From a checkpoint of a small image classifier.
Model: depths [2, 3, 4, 2], widths [80, 112, 176, 256].
Training: batches of 256, held-out accuracy 86%.
Rows from block 4 of a small image classifier, named by matrix and row number. Rows with one number belong to one channel. Each number is 128 + 24 x the weight over its row's rms, rounded and kept within 0 to 255. All counts start at 0. Numbers have three digits each.
After each channel's rows are labels from the 100 images, of 14848, where the channel reaches its highest value: "strongest on" is what is common among them; "patch colour" is the nearest of a few named colours to the mean colour under the peak. Only what is clearly more common there than usual is listed. The data: single printed letters, digits and signs in grey, bent and noisy. In brackets: how many of the 100.
# convs0: first 3x3 conv (model.blocks.4.convs.0.weight, 112x112x3x3, each kernel summed), inputs 0-111
# convs1: second 3x3 conv (model.blocks.4.convs.1.weight, 112x112x3x3, transposed, each kernel summed), outputs 0-111

convs0.13:112128103144126134113126113109117116106156120137105117144109145123140152136116103140109145118133157132095151118095144125086115088091076113182106119094123115089094055116191091090158121124093159149153127125116093167131115137114138168120097106105127109097101107092128113162120125106122139099125112135109143101096108103117116124098145160094
convs1.13:157147113113140128127142089124148155120110119161152066159143122140163096143126128131119136174127132104100117145157159101146123146121088139139103119134143143094150161133123152120128096162176178152118116103141119135108148141133122174106146149146096156068134162122103127152146126082124120158147093179104124125181123118147076110131116122113
strongest on: bold (94)
patch colour: grey (90)

convs0.84:118089116124132102123166125120106186131134106063103168167146163145152099108155095111145129119100119114146105150145148171112152124101149118124125096140119134150137102152157103111094155125133119109157098088133122137112095112141151074081115160112117132138125128192135122156149108154127092101123157145100136131099113141155149159120099144145
convs1.84:123126127090123088140122120078165186111108140155161157147129120143114130109082153138087111152121125109108087121140116119084147141106112137143112115149163146142145120083124132115118154156152186155148153107148113136138157117144145175149171166152117148110151113141116150152104106110139127174129116168115128126152158092162112111127097121086
strongest on: bold (78); serif (53)
patch colour: grey (54)

convs0.46:165128104103157106135115137104061150112117136114122128108126119095105203121156108114120106157133125140095120156112121126152092129067087120121089089157128141118142108120151101144090130121142160107153121173091113129065126118132074142122122121094145145162139118119135142128093134105159109119096130146119160124127135127129087152099142115129
convs1.46:075128108121114103138116151144171148165126168144098131128141116134136156164106177135097143135110140106136107127141137070101120119145100134143091106173157104091114156138119131136115142123154133139138119152178119148108150148120113145131176190116094161115159111129127134182138134098178125130137098134121133128131094116178151130128137084106
strongest on: bold (82)
patch colour: grey (69)

convs0.78:141123135062121109133077122103141131080129119090090149103108144142153148126125157152127087141131097130128078120098100139117078112097125104167086100132120103152160110134170109127092144118071150129131171124078146160126130126102153097143148152124117135130142101133145134137076121129101127106128109129091137142122148154103116140117155150151
convs1.78:101150135128134117159164111119101068154156118131162116112126162127118134073144120107114090127118122153140158133125150091148129168129170129082108130114140121172129136134119118123148147108183123119149077108142164104102138162099085152135118099144126110093127092155122150107132156183127094143128133107153130192147135134136152120094114124126
strongest on: bold (90)
patch colour: grey (44)

convs0.69:109068091186162108159119168153130149101157140125127175169096159134115129096095135160118080124115162095155142169111132132098122130113134125120101115127145144155144129136155121095124136109099150114150187163121140137103091130101091156129145132104141128138138100107143152138088119160099142151124156122123162113131118141137103130082137121154
convs1.69:149135156146138106142160090124069115109147116097171137147123129124142092128140081101099141117120161128128168139138130137137174167119140129123141144120138171133139140124121101109144075146102107108129102146105136066167094092143124109132164096060162117121156156144132137111107117162067117142137120102147127108117125139165127105129127142126
strongest on: bold (86)
patch colour: grey (84)

convs0.29:095124116080137112126123113113114094128119118139114110135094096119149125151115115129117145119147125119102127095131147138130110096116131095145132120051123107069108087098162093131150090132096139142130108130121115117125142134123120110099122118079110125095107142126090129102128101122128090117128100098097085101092094146125098073124154117052
convs1.29:163139120084139105129149113115131137130105094146123119145167105136107086134079156131112109177085081139094101086150134106125127170117106094153157105122117160090138139138125103116132082153135145154079125117126092135120134146132111151148147115151122187099117116120143129176120120097121112171114079150137134095123105126117118173119119109110
strongest on: the character * (39)
patch colour: grey (87)

convs0.48:120122114136089163115168109132070139118111154153106129137110154150094108089112103106102112128110093116100133161111105159153097141102109131150134118087117127137152141097158123145115143102144131123076077108163158118101149094151138111120162161106116127105130119075191109143116145133148151103087125163158115094127109109123108145113114146111
convs1.48:145144121123135142118117121131163142115116133116140138134127106143110093170103149127099114189112096091173090099137148103158193150112136118133103131128116113093166144117134165137085088124088126129154137141148150114159138122092150111126142139130111136129115177099141127172100101134094140108129130178115201140137134140107128116112144118081
strongest on: serif (58)
patch colour: grey (47)

convs0.72:107109136178192098117124122137117143126105157074138165122137184145108141112167082126099099103140154134123112112135117131132128120128158135119126142119109126130162146127153119062121160133097147100119094123122126124059056143147121102100146128109118117113131115146102146164113147097149140100112117144113173101094116140117133124127097121131
convs1.72:093124117079145088126105125119130173118126164158132095128119127118102153116104142112113089156084152097117122107160133128078138153119130118106178137137135159124091150075118123097134144148136170124140146129166120142120131129165128177133159170109149123140167115153130150119057108124122143137132102174121101102122121118157116100156100112107
strongest on: bold (75)
patch colour: grey (65)

convs0.16:115116096100141111144128101141082130104116154119091153150117165131152146108140124091121122136137157138133092126089098152101116125112108130124117107113092142150157136147141123113098179107063160090091133152082144147077111121129110130131137165066131137142138111107126118119147139110126131045101129119137162150134149137117097141111141137160
convs1.16:108109120085091111135094156138151163171113141150152150080135127107090155148102151159137120109104096122131084071154142151092123103142131126112132150135129127117097138129133135135078128130137149148134172143161129118095164113131152125156108170177137138172131089138140128174097102120139167134135152155139161124129149105108156127125105103169
strongest on: dark on light (67)
patch colour: grey (61)

convs0.90:117091114105108134121082114105156115086095177154132127124096128150110129106139148113107119084131131137114127157100110103181098111099091136100131132104142107140152126144141112167107099083155141119066176128181098131151155121127145100149143139132106120119187145115149097115129126123127143096092106138106102090107151130094118132140102132135
convs1.90:142142143141137112115141137125116090097145153116124144133115186150155154142139100154105134121095122121164156100133148134130124110111150122111141139111092156081107127145168123167128075094089085094135122149055139134143116150094124099153130087084135137131088124155167093121130110114125157111110147139133161133103107163113125171128126095104
strongest on: serif (66)
patch colour: grey (52)

convs0.92:149120110106140130129159117105116123142133122159104113174120132091162089066136115107097160162120113133121105148147118127176095138055105135104139089101133131118150109140158067134101134095100131132118104132169117115143167104125146136094132131111144118130169124176187118140132107116140090076120127119161151125128134126121124134106128109147
convs1.92:137135110113141126119141171137164104117076100124093084130153155166144062118085128152085138167094098111131120121111096131093181129111114125118122091096113135145162096135099129133108088120120172122129172098113109123138132156122122122092123138162122162149103156129147132146095122137127108122132120133148135100121173137095146184112121138125
strongest on: serif (92); capital (65)
patch colour: grey (84)

convs0.42:100128093120114110129107132117172125146116128142153178152118125144132097157123158155119175148128126107169152133153144146149134141110110124104127084186142125102127153150119123090128120112135103122137132127139185124204097126111179082137111125210106104111128134121130131119170136119103149139106143115112150116134135127135152117159102098099
convs1.42:133063126136092129103120145117101134164129129149122167063100133130113111120131142129170202125104118133144131116137147115133121116123116125138106135184126133117110093129122128129141106100116149091168133133142170146162110116155099146155093111099127136133111116144111095154149104127159164117177125162159167111131131120123054115137143111124
strongest on: the character * (39)
patch colour: grey (42)

convs0.22:138109111100112147092119127105098158082129108177142095098135106139109101126133121118091096122109085083094078141121136184154134121093091124117128120133152137105101120139179123178096091131161148127131136145164123131144132110135148080144117112127138112158158158134145114113147094128135088119103114104129094110108130138167108147112134089096
convs1.22:154133106134128115148151121120137109147114087099091137138148116159112094160071150155114128148117083144132099116123143112107137116123086135161093085119142115125181103168132120133100113127137107159079138125128104114096134133117136140125114106159106147094132128085133129196137133075123074183125106128164124133125133115115159172108129114128
strongest on: serif (69)
patch colour: grey (69)

convs0.82:067102126076111112116056129134077173082163147127116126146109143139139123112137117087111090105158145132132109122122140162134167109138130168096097108123132154124119107138171159062126112112126156079100144128160175154109152124146117115129133132100142123154168143117121106156115118095137140129126101123153140135132131132127110122103137121108
convs1.82:157153102126120157140148124112106076112088084093145127144155108105148110095099109132138107103121158149144122167110092117137129146146129129137089098099162163169174100106125085123120143152131111160107133132125102070130119105130126101132116097134126133149119135113128126111097140154093085158186110107140095144145156159138167143102155143146
strongest on: bold (81)
patch colour: grey (66)

convs0.45:114080127136132116093158134088087163120147127138114124119113178119080093123138146077107111115107105138092150131096121120160144134093093130129109152099117121108144135173184109101132111127138169123143146155137158142118129125115127141132157137091146112161146108104145100154133110118142103116070137122145164099133170146146116153061119110138
convs1.45:148158119140154112152132178130158117114103124136100093126129153130132150155118114139114107131145156125181123108093147114104124134126134124115123145060134126133152168099130120122116108140126114147151152117129126116103171104113161137072151123159156129187126193131133188108076117151110149093099154109093110128115150130132169117110155150118
strongest on: dark on light (80)
patch colour: grey (78)

convs0.8:108132132123141144125106087152136104136153149119146113128116139104141118116109124124100143129169138119108152096113120121132125146133114149137083115070105134091128086159188138108154093145155160144115115096105142092116199132123111175092096094108115166124130112146150101098070144138131151105121134131143171126167112096139139152082126130120
convs1.8:103160169171160125160096125119132141131153130136112138120148104138153169147100143107079146174151126083172160091112149137172106143122135119131154144124091133149138150113178173151116089096127106104118108118114148135129142121098094141116118129100109142119094152161146152139170087120084102080130131141144091141142124106106123110127132151110
strongest on: bold (83)
patch colour: grey (44)

convs0.35:133138114101156079115106143112153120058116111111122125106134129103085133135134107111123101115105084125129082150084095115106099143104117127123112128123121126127177094113153118162066100116120155103163160163086134139146157090118124127100139114101147139108147106072135126172116132153143150119101160138111134121117147146118157152090114108135
convs1.35:083135160113111105146157150128141163102134164134144150145124151127194135132139128130105125132116158094136115090156205123122123101143103147121089118138137123107122138125142159120082137099128126141144136120153126172114137147118164160135149164135093116112129089134134098132123118080164166123116117191117148132141094106143108088095115082129
strongest on: the character $ (28)
patch colour: grey (92)

convs0.91:137134099128143139117148137087154086118132132114141117099094141113080152153139075100100136133079145093112134163069089102127079133114080110130106141107125112108144115109126100125117119130136169134142131144081106106133094093113101098092126087084159105136130086093126107177143129113099133119091139134113139130116142114098126131101133140126
convs1.91:126116108142142162133122130133131139085091154119111098110139130121148137121139158136124102151137146064115138111145158157126134116115111148086116116140116069098121108116148133112155125104129114143131158115163109160118123154081141140124139179147090122158163123108118134115126095108164157106074090198091139178148125127146107120111140095097
strongest on: dark on light (93)
patch colour: grey (54)